{
  "encoder_arch": "vit",
  "model": "segmentation model",
  "dataset": "simulated fluorescence microscopy of cells",
  "train_examples": 195000,
  "image_size": 64,
  "crop_scale_min": 1,
  "horizontal_flip": false,
  "color_jitter": 0.1,
  "num_classes": 3,
  "encoder_norm": "layernorm",
  "encoder_norm_position": "sandwich",
  "encoder_activation": "gelu",
  "encoder_mlp_ratio": 4,
  "encoder_head_dim": 32,
  "encoder_fused_qkv": true,
  "encoder_bias": "qkv",
  "encoder_qk_norm": false,
  "encoder_layer_scale_init": 0.1,
  "encoder_parallel_block": false,
  "encoder_inner_norm": false,
  "encoder_drop_path": 0.1,
  "encoder_patch_size": [8, 8],
  "encoder_conv_stem": false,
  "encoder_layers": 12,
  "encoder_width": 160,
  "encoder_positions": "conv",
  "decoder_norm": "batchnorm",
  "decoder_activation": "silu",
  "decoder_widths": [48, 96, 144, 192],
  "decoder_blocks_per_level": 3,
  "decoder_block": "basic",
  "decoder_attention": false,
  "decoder_upsampling": "transposed_conv",
  "label_smoothing": 0.05,
  "init": "xavier_uniform",
  "residual_init": "none",
  "optimizer": "soap",
  "beta2": 0.99,
  "learning_rate": 0.002,
  "beta1": 0.95,
  "shampoo_beta": 0.99,
  "eps": 1e-08,
  "precondition_frequency": 50,
  "max_precond_dim": 1024,
  "one_sided": false,
  "adamw_lr_other_params": 0.00093,
  "max_grad_norm": 5.0,
  "ema_decay": 0.995,
  "max_steps": 4800,
  "batch_size": 64,
  "epochs": 1.6,
  "lr_schedule": "wsd",
  "decay_fraction": 0.4,
  "final_lr_fraction": 0.05,
  "warmup_steps": 240,
  "weight_decay": 0.1,
  "adamw_weight_decay_other_params": 0.05
}
Rows from block 6 of the encoder of a small segmentation model, named by matrix and row number. Rows with one number belong to one neuron. Each number is 128 + 32 x the weight over its row's rms, rounded and kept within 0 to 255. All counts start at 0. Numbers have three digits each. After the name is the row's rms in percent of the matrix's.
After each neuron's rows are labels from the 100 images, of 14976, where the neuron reaches its highest value: "lies over" is the class under the peak. Only what is clearly more common there than usual is listed. The data: simulated fluorescence microscopy of cells. In brackets: how many of the 100.
# fc1: MLP up (encoder.blocks.6.mlp.fc1.weight, 640x160), inputs 0-79
# fc2: MLP down (encoder.blocks.6.mlp.fc2.weight, 160x640, transposed), outputs 0-79

fc1.509 087:132087105110161107109112135195099099090152173165116148125148116104137149047112174114087147099168113123092151127119124074113120179142121067109096129108081150168131129106151160130207127098184141113134127129139147109128102130082115159118078100
fc2.509 084:099136213140153110137134136097156146109075134175109144141135071105141152170178094158193106152100116153154109188119121169124104078104135160100169148134142063092121128067180101131116102116141135169115179123116122128108087126132115149125118150
lies over: nucleus (53)

fc1.172 105:110095128073173126146102131066145145140079127082126110186093167146085098103164146147106188158116122153153193153049101178114147145172147130144076113080152139177121096141141123123153086120120093125144123093157087182157052124129092151109074151
fc2.172 106:107094134140154187100164175141160127116154165141155119129128168120151151095093114180083126122138148088082086183166107152062168153106135109133046153148172082133108147095121158160151169194177134125134069096091189103127136096126110118112166096
lies over: nucleus (54)

fc1.344 087:086121097145145041101090172070148164129147147104084107154134108105107109132054124135151207083144129116052158171103176104136128125153107165133177162065120082146079142099088181139172109087171131109134089082144111088089093088102081128125117161
fc2.344 095:170115128135117130167134098112108108123106137108137178089158120161168148090175164145134143142132161119108159092106084134104154192121173114086138105188086086147084102077137126139103133141139140089086152106118107116124067130097197107146064126
lies over: nucleus (100)

fc1.70 098:095176148135119131128131111110125148124123136099102157045126116103134088142135081134195147134102029069146127096122163130147096152199142169058147168132109148085178140072176119127147220070114155161113113136118120119070096114158121140111136135
fc2.70 086:168156101112121081157102180074075113121112135146061119143134115148115209135091187116121162111152131176142068115127155171136144117080112150121120081139088153175156106072108140171111099159107117124156122159180125123126141151147067124077089120
lies over: cytoplasm (100)

fc1.556 101:169114061081132132125158094098169137163096119177124143112103133068112123135129132148178144144132159129076204135136098139123148144124179094163144134049142154137101077104120166162108144092175117124133081122129089072113080107159176128157104135
fc2.556 107:132187159212151121185130119092131131068155156111170147160127097159111163092149150140107076112110141088169157107066195157106152089145135103106127100177146111110072138122153094136170083151147160137159157125168088126117119123077099143157117185
lies over: nucleus (70)

fc1.530 103:137129094147098165104115190128080152073079136070087083136206121155094111221150192179079147115146124115165117117123080199100075089117092125133150139146113135134135149164161143122132100170161135150119147141157101157078160127047151125096087181
fc2.530 110:176155148071072119154150136103154111144124141146162158141109123134133125085154031113150085154130105146160036121089146143151147134166149149174101185114217111135078183111106074104116167103100163093115127122117095132150149101065158070135084106
lies over: nucleus (92)

fc1.594 107:096111067132125124160146112100093140175170162141079157119138146134146178137184172158121177117092186113043117176138175089133151173141121132132146133123129122082156137139107197139117111066184096117098143131143141083130133095176113134106090131
fc2.594 111:126115172148108092102084131115148067135125111156139177134100085107108154117125120152118115100178107161115161141156095130082085082108157140110121083118197148151100109115138108112182093159108167127087111127150146181140074097123117118116113194
lies over: nucleus (70)

fc1.256 101:160180144090143132100117211150080133124111162153162149154166159166190092127138156086154052184113122126095139120125143156113122176092158165119164128133082125119130181111100141041133116155189139134084158116107159158161095157074160111138080068
fc2.256 096:085091081079115167056127115183157142120130118146113086111119149121126131127154122116105176083105129072202109100171163185124173136131033184205151128153099154079148121148146157101151140140188124134168139187119092149050158146146164126118157162
lies over: nucleus (97)

fc1.27 092:176098123171094167119103127100136133157099153091107149125161140220110136146153122140140164142136191076186149144123091134108105104134160129124202150135122097105154138100107128127087177147100073135155129140101177130116182108076111166110095187
fc2.27 092:077168090042094116171137121097095121157131109123150121136157123116130122091062158170113088169144074122084119136090116188149137121117140103168118191158149164186082098129133134111176100104080135123105122125157143099101105110158138122165171088
lies over: cytoplasm (84)

fc1.382 105:129128114148149185159144156170156100155068157130165090174075104122110152100094130164140142160079170115154158182115135115103074154155169109128122187109159129145124106090102103117143128098201066092162120145122157120102134156144104109119113076
fc2.382 111:115153169068113117163159137126107118072109122150071158111154106109084150106141152069103129152128122121117173148081200132173162156137205103157096114143151069195057143155169121172119129141179132093151112102120123099131058155099110083093093138
lies over: nucleus (68)

fc1.185 077:100144078125154071056093084154146179179109089154137097137153138102068127167156121138145140131115124151128124164160135084142097166112149126167109157155065149108128083117119128102154079117177123108133136122126172175057120097142163159081072131
fc2.185 090:124098146092183161092140144151112133073160102156102127118105102152172072147146165138093173153138076102073171152094096175124138159135138160087171172155056123070134137077121094107109193138119112149119159148152159111142086136151132104098124152
lies over: nucleus (62)

fc1.639 093:141115071157096171178092101149101141147139182129165165198145108062046137133119137173151160161167146117134134142086103131197156133143165151140046123186130173145161115146160100131127125126172152181110144109140105063150130143095150091175140072
fc2.639 094:135140123113168096144128198113108141059128114116123085077184106202184174157129186127126143168087119125122078053124129103097147132116115139094209145144169128076127098085109127140142113120150065152107134177117105114099175100129199110130145129
lies over: nucleus (89)

fc1.145 114:136174167073150197149097148103073177077094160121157145173134200132081086126123136082101168097109106114149160040140144114075104137115133105172111123076131136167156140146114112100099099129131095164138139128155147140104073152201083161128163100
fc2.145 103:105057144160137115094139158116116159172119133145151118153148055105136100099100121143134101071136134144033166130072168190086122127142101109099176130121157118127103075127176103179112108082061156171162061143136143055061083105142148157137145133
lies over: nucleus (48)

fc1.479 093:058163096142083067137123146109152132093122087115101109100105146188050164129194109134103206111153166138143135113118140173179183148165107061128159114115092119161160129131118141145136111087128166092077167119138079108120092098063174194113071216
fc2.479 093:169155156131161115130134125117138110136148169133107077119100146156120095085091110115101129113148103145124108188105110148130114119147137181116129208107142184047105158120114083094100059178109162144107127123156132120116176131123139066156141108
lies over: nucleus (44)

fc1.263 100:136096109161109148114089140083115178103149136111107195116115096129152159103144085131150184075123112120126087130148138116117133142123121163144091120154094162170145119121135097213108139124114088092161168176163183070125141062174130141051058164
fc2.263 090:114164191110135035112136129146129127113146175120171125121114141099135128102126169181112064197140160135098185154120157105142092101126148080110153113146119093083148117090095126141138124091092144138098101087111112159108054181141099176189135044
lies over: nucleus (47)

fc1.592 093:118136110126165167105165102113171086074169125079190122182123122121171140128137129145215190152168066149132091104120081104134136167124159098131143133070111118098089138117094108110150129106126157106136071130120176100133123158095059101127138131
fc2.592 088:130137176193181087125099121159116115136123086145147172118104106121104135106062130129167135134124086132152182155115110116141126141146180129118126154126140179176161136105188149105093112108115129156176104155119153109119169149189174144067125119
lies over: cytoplasm (99)

fc1.154 108:094089145090154173125097100122096107105116142139117102093145162146146096076188178170204122161135113110063124137133084140129183133199123160142116125168135180132167092136126100159081059116138170086089108129114184103093170116118141137129098149
fc2.154 093:093147111082113117138138151130084202152154185180154137141074080144109103080068137096154099088130146097135106084087167101175138108120095121172139116141087157122108139135152167099106136067160150104157164162151135174153105106106137069080165109
lies over: nucleus (99)

fc1.629 100:111055141134072128129188134119097163176121101145112079153124114106146169163148193152126101109149118112122161133104171112090103150129113159146115092186178191080130108095036175150185068141165172130083149115171122154114161129140096187138165117
fc2.629 114:209160081122126110105083065171099120115128129132160153072132120112117146140158180163132181124101156091069095105126110182155127072065102145112180158132148125208101094108168108131081178149159091069121157161087135159142072096138105085097077128
lies over: nucleus (36)

fc1.397 115:148129152156166135104151124102140128154111116099079069057141193130138135177146072181106164123150123122070102167119150077181140123146086140083059117102113114055153158126135204103150075124165145123093077148108156112103115112148143102108155163
fc2.397 111:122178119111073179094100171045127106081140124129108121140103135101127156184124172129164090152094095116051157121152166157196082072089146099166132108131166081212131121171113120144153143159156149152125157139117110168137178181156097084125180108
lies over: nucleus (37)

fc1.319 111:121085072106076120125127145112074104103122135080113142121103152141094142152183110152114134147094110163167146106096175157176107112133107128125168089138119225143113099116182123156113140049152112136151097222144172149099122165101210119135065159
fc2.319 115:162153126177155149122148139116139167113153129125102143120133128139153136144146153101116075138071127131186116181094125147043085112190120098171102164132159078111070184173114091077133146162135106137133147112122108087107076133149138128112122156
lies over: nucleus (25)